Weights of a small contrastive image-text model: encoder arch convnext.
Rows from block 3 of the image encoder of a small contrastive image-text model, named by matrix and row number. Rows with one number within an expert belong to one neuron, the router's apart. Each number is 128 + 24 x the weight over its row's rms, rounded and kept within 0 to 255. All counts start at 0. Numbers have three digits each.
Before each expert's rows are labels from the 100 images, of 14848, where the router gives the expert most weight on average: "lies over" is the class under the peak; "strongest on" is what is common among them. Only what is clearly more common there than usual is listed. The data: rosettes with rotational symmetry.
# router: slot weights (encoder.blocks.3.mlp.router.weight, 32x384, trained with AdamW), inputs 128-255
# up: expert up (encoder.blocks.3.mlp.up, 16x96x384), inputs 128-255
# down: expert down (encoder.blocks.3.mlp.down, 16x384x96, transposed), outputs 128-255

# expert 7
lies over: backdrop
strongest on: grey
router.14:125140078079143138146102154158117157153127150156118140087095126130093132134111154117114137134126113125104108134157154151137123165149151170109132100124126133128117118072081138118152135120148130116144094119118103126099162148131121099134134148120087118118116139118130134136145115129158144145157154120158123171104112151116142147173147126150140156120149113093099144124112126140095129080162
router.15:105153097116156124138164116167115156145142165123134138109125138128122122117147118100113114120149107151120115155115138168109117133148166165128123137128128137123133123119119117103136116125122152129123142135139136147079184126107153129122127115112107124144099134175151144103116113147105190126152142102193143122141133124090120126177127117111124138200148129140113128140088127135089123128145
up.0:128132129157132126117165136101129117143136082111154140153136137138157135143111172113131097136113166119119102094180148114126117084132116151135148153169136185153146108143216130116155115080133127166121091125172137185127079105146121158123097102112131146165128127139120107142078110131092109144104125132157113124128163158109154140131130100089176136137111144117132124149158109113136134120130
down.0:116116142180103123103104134132101122157143068123114149161167099125109113141144112133135118148136132131116128106120104114144106143107118119134107144134169182171130149135133149101152143110108149113155093134063157131108166060138127137149149145133119134072169160181119174121098180087113122105105134133125163129110142133117128099131110152119127142120140146159114119144120171143132128131146

# expert 2
lies over: rosette
strongest on: vivid; ten-fold
router.4:102069120151104120151105122120146135104133134150124130142102165148115170131091137151154167102095129122121114130112160163095126129126060134138161129133104150108137115050128099143135113138106155120112122125085118149150112137123167076188148121161123116173161115168065142148160114159134090116079103157128178123136135156096110119153134135077156151122129118107093122104144107127154131117129
router.5:084088196115105124129130110130112147131158108137126139137105169160089177136072143141152160128106137131142137138102156187145118132120089118152143112151101136140159131120143099121142125163115124124141122100127138127137115117166166094137142137173129097168126153126066125133137073172128092101093105159175144117141124136108119100163107129099150127131124093111128104115148112130146122133115
up.0:122119187155118132085145114120109117166107098133105124112133145100130123123119101093113177164141115168116123112106143187110115140116153134068126178158150139114179118099112110141139147126113103123093147160124136158110083117140076135118132120098148123121129107162149125142202124136105144091138127106125130168142149155137121105161147116123128105108110125156121122143118142065174093085127
down.0:108099103122119123123142155139137118126142141124147131150146151125164102130118129097108127164201100115109102109104113116130098126112115108083104132109173145143104141094137085076145089090147157105143145088132115128151103168152116169124084125151126108151102154170143140164098120144110118112132156166160151099142107137150081092165142100127133082114150117165114133140113086135114144162165

# expert 4
lies over: rosette
strongest on: dark; cool
router.8:129131150128113119170127146163150133129084133160167144129138127101149151133087107119094097099138137137172168106086157141137139146091110137138147158128141095102152144086133112124129144134128145157127106121128103107138132143110165113098102181166102088137134137102162140140084159124147127158115133158086110141133136162139126103125150134121115086094156128150133146111111144096154129139091
router.9:151105141129126116119134125185150115173075101161121115135175125093142133144107095130101133120126112124164167142104151138155123102093099139146112150121129103140116140075117125167113127141143108174102135104140079102154109145140158088134126142142127096154150159166147128132115143103120132179093110164080159165135141162133109123094133100122105103090146128149119140100158104095124120175107
up.0:097140180105137163146140146154110142197120114139131098131070101132122100121118137126126147160138096105172124121162161115146129160157127153107148164123114089123130121104158132173121123142102146120125100136145150101116167141131105130104120125158122106142079110104154119091095143067135161124120104101136101127128119166111122163112101146164115140159117119128133104171134116120099132128114
down.0:145116178116150161138122131091120116120145180194144117138107101103120144180150134099147139149089141117139138118139116127134160114090127149099103131070158095130132153179125114121159122110113154120130144113177152184174101140112130106126149124074108144099105121150110145141152122115152124121106080159121141109106134128161149144145162054103126105144138111086153110152158124152136138115121

# expert 3
lies over: rosette
strongest on: mirrored; grey; nine-fold
router.6:158132101126163093098113058159142124153134142110093129109134124107139122186103133135149152121158130164141132127162104134107086114114145112149103133140128091118137129097101182183141095159145169157111142116135099152098112102147140093108137082101144130137128167087098111142150136092088133124139141124124124116099120190079140122158155153153134139144114151137123104138102084137093125119097
router.7:117088134126154088145137057159128125135145155106146114125100148103107132160118125119109138138183133158124098140142082133117139094133137094115108109127169137106140126108112151161197078134166136128123111087131125139093138107132167106131152145120126138119116157100118128138164117124111124112154133144122098119132118115118134124146171126184125144134122132138150118133118103120100133092100
up.0:120157147133117144135158167119130124166126139112123142129122162142123115159168099109095153144144117128153135133099143133081105137141122146102124187143109113168159115144162194119132102109063155137155139145156113152117124081113163145083136142168120130143115177128145135121101167073181102132108135099153098119110113129167124137163112150115126133157130099133127159102087100134143191148142
down.0:142093110129139129151158107137159104103146131088100142130135176090135136122109097146128206152114090126128164145090137113129176093145108123143130134161161102177123188095113093100100129084142149110145105123176112134100126120169147127125131123142117141167149113137128110126148131163105139131120140136106166149092153148178125173153126176107159125156127139128113093121151116133084109147096

# expert 15
lies over: rosette
strongest on: pinwheel
router.30:117118139136111097109144098161111146192154127114109114127111113088169096142106104150140151120164145141097090128122129163148128114099128114129150130117133085094124115139097154157137118129115168111083120108142109178119081146128148110106098126127167106091123156141120099185175133112128132150146134132134112147107140113112127117170082139158090124125123152120139067128161137141105084131127
router.31:127142140153086123110177158115119147168163121129109106127123114113118131122120111145107107162159142125091175124139130149172086165090112107155113142084170101133139092120138148156132126100097141141105097125110142133115171184155140100088114138120125137088084163148121121137142112156143132120145092127155137151124137153086151131142104125165108127137123163154141108139137110142107123148136
up.0:145139145152099101158093157089131113124139152093116087122109138161107166066133122142083135088115124104116093084097105084133184150131153164143130132101141088088145152152117127130110124133078130161118094126139142105127126133115135114119143161148128107103165153160164139141116107111151080138158088119130118089126138139112122122109131140151100114157123127138149129144141180125142091089182
down.0:149103140118147111139100100139133155100165106106202133139147122140141124066144153119138114138134123112152107167127183144155102135107131113143117167192120130080106134126177158111130130131129110148141126126126132115089141131133158148129099116136129125136122161164073089097151124127118120147138150110168129154107137101144112147096138086100097143122127114141154129122143132090085123148156

# expert 13
lies over: rosette
strongest on: pastel
router.26:129103127105110120131140122145078156203085090159137093145144118122118117145099107145131143174114120131125142109131122143092101104143117152130167155151127110160138124125137141136140111105169156129090147159097137131157120117140124084120114143094118124120157133109095085112131130149120130119082112156142157147098118127119120153134163161124128173113134155137119126125173125141102101115153
router.27:132120123123123124109111139148077104144096110163147130138143107121123112149123119104153145176101088132145114079148147176105096135163121108162171107130115116150143153132105159158156151143149137102138144144115155127121104099121162096137126161130083084130128173123132108118122122123116147138073118111135141160069127124102105139113150174103121156101103128141108102134155102141115123122133
up.0:149140134124120153156119127073149097074123083108144115109162119111119143118106120111127144151112165107127126176124135094136137162111131122149147135165118072160140137089105126147112103149107135114109163145153126157084120079144108126132116093144136119114146098100073126125127125109138092123172195133179154132152159130117132124111164161133161156091117110117123108142087090139122148132124
down.0:139152080099116139138165120171148133140126165152139107103156171156108151131126130163158123120101122110104099162099116109117109131138170180133108135122176095117108139127157112125113121115156105124112144143114150085179131124134152122140159117159129139142125093081135134115115141109107125113134157125109149130130133121093083111123121095154142131149105132144123147161154145118136091118087

# expert 1
lies over: rosette
strongest on: earthy
router.2:129084117112097140142125144143150151126088136138120157123062105114167188127136128136142103107117130141071148183105150185130112135120145153090127151135118102166105162098121096145109144164107152159125112115112118117085139126129140082104109154149102176130145153098116101153113159163115112142129164156149151137124146186094119097139123096098098169148145168146173148127126125125146124109130
router.3:133111103130097126128100126129166142163063110177125151121080130132145154138086125121091091115137138141064160144113145171134138132128166176122101114118109096146119146113122096154119124155142137147141100114107150117082140115089155094109123173161111174081109147113126107153133119174097116128172159142141111100117100196112103100128094093107108180124136161103151161152140131148126131109124
up.0:143135127120084118136109149161071156128106121161129101136157146091129110127116142112106184124117104130090147153132119096097127126139149107134143151199120136145136117130130137130140088080137124143146127146130143185117117185123163159142177092150166147135121118118127110153106121137126146099156109166171155129167125137120138150115125150146099155117115155172119122139131100084152102135143
down.0:100150172112155130118106078131102112140128139111078145134135150148113158131136194155126164119152120156141099115116142152133122132087159116129169114096127146145142156083133155133141077093138135131169149108126108130153134120124111139091106140092117142103119118159126135050095154137139128152117123149137119125135102092098109120114110110128122147125137169114141168101117123161147146135113

# expert 11
lies over: rosette
strongest on: pinwheel; warm; grey
router.22:166078122114142122121103145117150144097055137178110144136155114094151170154118153129119114147111114105102155120149119163185134117166128151137116112093121118137167147141136125123133106169118152162174093183117162099104111112106164097114165144141096144153122148070100130120072144124092115123100143188102151129177127116133111144101118119118173154135178146088114139117100129132126173152128
router.23:110120103062125118103109144121171157121164134118108170086076141133176098143100123162051050103161125139098172098118146121142086137105151122112119118154119087164136123075122123150092087125108126139130122144124133119073170151142151130156113140146113153080133109123112098142136148126150123125146123113135180090151151116114118122127107133117113142144161127161090125119136121151136124142147
up.0:119130134125147101131134110129153107180154100129165122113123142146158127117102160121139096075093136117099133166109098186150141136112112160139141163127135134100153126155090137104130088117070156122126138131150126125087120111114160152178116148139114186125116140128149166173122155144122138148116166134169126076123094128101097090138145113136169125114128104118186147119162114169136089111107
down.0:126091095167196098151134091118095113129136157116152158111163123123141144111160095114148139154124146123125156116113143117144107151107125139122105138119142116140157173138147122146145135107161121088127156122128161157091105139112169117126128132109089115139159179104087125120136113093127153134135098125147157138122125139094129132125169086156141136141125089126150151120121098137122126127133